Weights of a small self-supervised image encoder.
Model: arch vit, norm rmsnorm, layers 6, width 256.
Training: soap at rate 0.00085, 40000 steps.
Data: trained on drawn human figures in many poses, 48750 training examples.
Rows from block 3 of a small self-supervised image encoder, named by matrix and row number. Rows with one number belong to one neuron. Each number is 128 + 32 x the weight over its row's rms, rounded and kept within 0 to 255. All counts start at 0. Numbers have three digits each.
After each neuron's rows are labels from the 100 images, of 14976, where the neuron reaches its highest value: "peak on" is the class under the peak. Only what is clearly more common there than usual is listed. The data: drawn human figures in many poses.
# fc1: MLP up (model.blocks.3.mlp.fc1.weight, 1024x256), inputs 192-255
# fc2: MLP down (model.blocks.3.mlp.fc2.weight, 256x1024, transposed), outputs 192-255

fc1.632:155131119096064135113160142116144119115101070128147164166110129071117166121176123116117085123199099128124171147075156122145106077109147103094088142115110135141110188146139185144069138117112114
fc2.632:080156086153100087102106136130149168142108189092110121102155108141109157124125096117123066194090101142130144164182130111137110157171136132113149181152093121071130151091179124135116167167100079
peak on: leg

fc1.230:095145120132167122113135129113132123095105085131124081167123108090181134119145099135157138112128181148099076117139153191087097092115113189148132122095147140149104099087064086147189144204147130
fc2.230:127129126147143141108072154140153114110162141155165087164081127103200125200140168132167119150122069088135116067084131100116204152145177151115163100131112092110154130130118123187167080109107096
peak on: head

fc1.302:094173098074206148177104117167106160194096188096156172127096148144121117065159092130150124108118164126130116120171151088095141140171163121141141129086095114144135130157113107118174166084098133
fc2.302:189086148168149139115124161147141156112115140104160093127131156111144121144116103150128182124143132094157130097141098138076132126132161109137135167098123152148134077199173144125171176164200130
peak on: head

fc1.245:147096124180112128144117100063111118181103132099082147157145185138181176095095152096134179211116140125149129152079159155148086130102129134140131180136128080094051105096110179122159044122090169
fc2.245:166116140136186144165101149110175157126159147088081117101175153154073055089078142133017129130136117099126136112101114128144116107147147104138155158120121102125112088155116145068144110107157110
peak on: leg

fc1.1:151092101148084160113125088085134080115122128152133150102112164087172124200175124110117129179131108173119074112141172180102116123104113113136084081098133090162139093128117109136127140198092136
fc2.1:149139095103155122135117108082181162041131122130146102130123068090163106105146166112122089101142112111112142131059123134119097157148170138075086112132079096127055120153194091183192112108085148
peak on: leg

fc1.528:167111129130161182067081161062140152060060092144114152148156156207135162142106101041099100117118100129116118170138232092096130110157148090126077137105138151105164192108111133151072140121139178
fc2.528:144140170138167060124122112174213130144133154125141130119105126136109138088096148165095172194130119141121139105144110140150121119180079164108114147148160112162171124149138145134167097154133103
peak on: leg

fc1.396:096145159139103159119119143139126164099087128136074139114118155060095063125127152201173170094122084142152138094154116135121158231122125124126077144175095136106155181083169171168095075184142080
fc2.396:143129173113176086106130159182144084127128106071099122115119067119191155105124137120116088112214133187113158092181105070067067157132091177088147110162120136163141147134142157114137112169171104
peak on: leg

fc1.385:084090192125194104169148089144176202106141168179170106108089113129181104148092168136101129181105119147065181029118120082165081102120185145170181147110149127134099078149061127139155103143124096
fc2.385:099149066083109135164112129137163106164125129141076170168129132054108093147098093127120173138093158186178159141135111139138157177146134132138148127094128159079125119090155147169134115122118140
peak on: leg

fc1.412:138128092032101094109080104068139138089082128131126134158144120140114174146091145127134072120073144188155149139166144092115133124107103125167156122097115116146151140133132145166120063153159177
fc2.412:110154062165173154086140131161141077133139185131101129128165150103176099121111119151125121147110082148113140178155095166091154167143051118086151118124112110105171150113142163119073198131157106
peak on: leg

fc1.354:154167145130146123078081174119105091203148110078109086149225103095148163143172111089161119116121143123066156122096123097116144110110084194197175153152101175115162158118092137147101112110159138
fc2.354:128104109150189062121134169179171118106147098103117141133190126120130128175092151179076118159153100116135152182102128169119165108096096131163115109096150137145151120116145146092112149128118116
peak on: leg

fc1.668:090076187126059124113160151138122116220087107177120084127119109125101117162135110151102054110114128184170148132109166144095148108078119127158197122083113143123145101110078139066160176119177138
fc2.668:059110123056166206111119076158138166092107162115154131087160128108159144114147154097127125105149109100166147172120136138101095082107084199142121101159131089146118136085145113105103177150153106
peak on: leg

fc1.182:165097132152136145135128116117093130102101106084150073170143110083114151071111160130048091117155171118147120114130138130097087122096152144150126141123156107155114160127115116089153117186126183
fc2.182:122155104151119138096153186174122085112136122195146129099100112117102096101131136047112122133191135153147148154100129096138102071147113111181126103103150161150182123136119147054126188134115170
peak on: leg

fc1.401:170152163083144128102095188133111115252149142145110145162122048136141095113110112098148144187171107078137093090111141123080119116179184173090127081070102151095050075100106120115149196143130167
fc2.401:132168134146127145149105088134162133164075094089100109194164135146140127112119171155110148186124114125141174173131096112176117100128076142151106176172120172162156144104124152148141097133089084
peak on: foot

fc1.561:096199147143160107100128130098107067145149156096131148124110108063104119117143051103133118117120148116168155104144063160087143096083130174100137090082115182087139165088086085076184147133085148
fc2.561:114145180136114109125089166072085145117154136098140157095163166133186033155112151160078116117147147101101114089117159184106173128100165161129141098147104154141162135135203164138170147099095131
peak on: head

fc1.574:174111153148087153122153173114046128069065082118115150102146185125118163144128191106031120169110145141163127186081133124123146167140118100141093167102145114106082082150110173113099151090168166
fc2.574:100121071143145129115110123151110177080124105128112141148141101171119125145144127045087142147144099143152149155117067171080097144182095113152108120164140078129110117155122091093118132018192124
peak on: leg

fc1.164:205098108153075147147149159114165106131141060104093135109133172102139107163134123128096130164121109152179158075094146155154097052180106095213107130146142128150124170135154114074085103133120094
fc2.164:107139166168083182168125133142128135119119153131111152116119173148084116098130129175037078118196099194120115150118159172168129099133199170180178179140104156143102108117089096096119058124124131
peak on: leg

fc1.357:119158131138095106078126104130125182146152153152105142129084088158109090139101114165123126152082152104150095149141053164100082090105087193143158146054112189188204134086100132126090129162125115
fc2.357:136103092165154135145054099125133099108203120192151104155099198125147134083121105161156135149132095130116081077129153133086018188145087125175141088149168088111129114123128138121172122102153086
peak on: torso

fc1.288:128136064165066120099144120116085100134160171111148140129130041139142159129124130121129078190144141087149123058127080114098074093156102126061168153110102136144161144144145096094071104150147078
fc2.288:150136167092065072094174081108149110118130062119155088109153102086137119170137157139112096158161168139188196142146115141104093106130105146161125097167127134145163109118114116095120142126156141
peak on: foot

fc1.281:128108119124052133127177149075052094103086150129105142117108119116124174161173118119091100122099164125132120148148129176186135160102142106135101154129149096119120160131149119050164117057109117
fc2.281:119111104148175122128123162189132204127168103126154108099160142189096110147241192129154140195231106174165173152110127135094131118128127101140060118159176079073092080148156173157110115121133064
peak on: leg

fc1.653:103176066140124124070180106098105104182162171180191133164117130160158179165057088085114102112113148110161135144074138074131144139116117160116130106127160185143136114055106111155156158071113196
fc2.653:111163097082104140184130151072192165122091188081076125109179131166169120165139085152145177134114090181109206151155115131122112036124122147100166122135084145127186122143130164140093150144099136
peak on: leg

fc1.410:183195186159137152118093132131120098141149125138104151145078085133193106171115120209087111178128068118138127146102136083072108089152132164077151105117121140107139126137155045093130158136100165
fc2.410:137095111187073102134121205121144135205124106114148135185145150157124150090072142107130118163102122110120154081098068145147051112099129118129142178127074131152185143122119121124145133097157139
peak on: foot

fc1.750:084090137141103117133160189115118144182076111191117081109088081084131101112128153122141093162172143138164096107141127086079097090101076097108158159140065127108098131109141084071143140136122133
fc2.750:129120120164177106134130090106197129112138154090093147130133133136101164146132119061076139198164145093107218141112087090150111128144127148158145106138161108121105114088124155105097192078156153
peak on: leg

fc1.274:115167132109108117102143162077079176164060153121143133086172120115128177095100130065089102114177133104133212173141164080098127097175131178105071159112170121117097153093117093145134091122097169
fc2.274:122051145151173113073109138211173201138155106100117152147132103086114150151121153127095143184173104151126092091110082125126140182159103093142136117177078144158134110159105136122100158170178109
peak on: leg

fc1.324:149147166124169117110123176132186166087134101104162096120152132074139106100152165129130156102157177141147137072168121191152080114111151101132125119077150193093160132103113131130129093154080111
fc2.324:128103098132128113115132077157202123134129136131098093194127082076181131158148166148155118178119126139138071135085146109050099118138138130096195133164127105132126073115150133138140135130136096
peak on: leg

fc1.9:095148144135113103096143084108141146160091083149135118087130127138087170130165108126131100170111152161109062158136146078136156128125147139123148185122193132109169123163145128120138191147091112
fc2.9:150167116141124114132133149137148072121123137137139064204089139123126080125120134057137122126117165112090065158171094099149147134133091112128075118154132180148131104127129121110120111149136059
peak on: leg

fc1.686:127110090113097112115090138125089152151134162082110155182141141156143106128159131132191145149092190173204142117196131092173105132109137155091136096131101113094145124146151121136099095112202115
fc2.686:099113203126142131085170144118189132162161122094088129130147070120114111136098152078063073174119095103105120138055129064100052130117155189151143072164080116069136105143115095153120135153080095
peak on: torso

fc1.594:169149161117186152095090155111095153134121131087112159145153085063153113080117177083076128102108171170139158135148139132117085133141145157088108060109180118091111109104127154115142172170141158
fc2.594:096135132141129113101141132164078200123132092141131109155173172144161096122098116201158149128135081160154132160126074137120113131124103130169128140136072130143111112144147141217135123210110091
peak on: leg

fc1.525:162137150186087177112133094148134085166107153127090041166126105087157142121086123148131092133163168134125114048139091167129067103141150172106145136159130149127151141121124135146115116168166167
fc2.525:114115129097130143175122062146159062152121150162106122171071136090187144173155144109134133184100179099128123104099137144141084134103110159169141096120109113132134138154090103152141107114131136
peak on: leg; torso

fc1.376:068104137113113098140113097094165155116115097103153140192136094080168140113096087126149134109141151123103105142160123116137084111064150129138186096069122124120086130132112154093149160114160165
fc2.376:177167135119113140118122131132103117197109123114076167154193115141124112109116119114113114147096127124128172087094104097099102137125086204106125068098139151093096072129103150122178111145061124
peak on: head

fc1.585:089121138156191090153135156103061163161111123091168118170108121129088117113175079103114120109078118089153120131177148085053136186098176139088127104101109135148131112155110129137161168106092137
fc2.585:120140179190115153150125172170150158136108207117170171091090112126165104150133141126120126117176122105186164109150104113108161145102176137125139103135128120156151142136124161139162185124168108
peak on: head

fc1.402:119118123105148155138143090078109079148141090135114112119080127092130143118103084149129130167170155135168127083142127146117128122066117108131096161098093092142157117173088119080086122118130188
fc2.402:119129127140172173145130128083188147160104135104107089101121154126157138142140097134090100140082145079113132148078129094166114137063201153092129106157113123157141130105125112172144142118123124
peak on: leg

fc1.540:112070128133131098163145095077127154088059141074108080116125139075159133079132099132071109157113203101104164127133088143128112115099131160102166161115105170134092091150122157114100121165135135
fc2.540:130128089140134135139116123107153072183093176140084043126090137062187106122122151134156098107150157161184142117123129111156081157096068145173131139127158114140092124067120055179093210058169144
peak on: leg

fc1.454:181060135163141165066113132114082114093091075188114141179145097139119098140112143106072079079098129044110070141143125104146133086113164102109076103136143120137137129114163086112107103115140117
fc2.454:109114134155173098070071084130187154063098088133133087127110155213142182105112149136099090169101095131131140131161151171104125160155133181159172136163191123095160120119163114139209118078105148
peak on: leg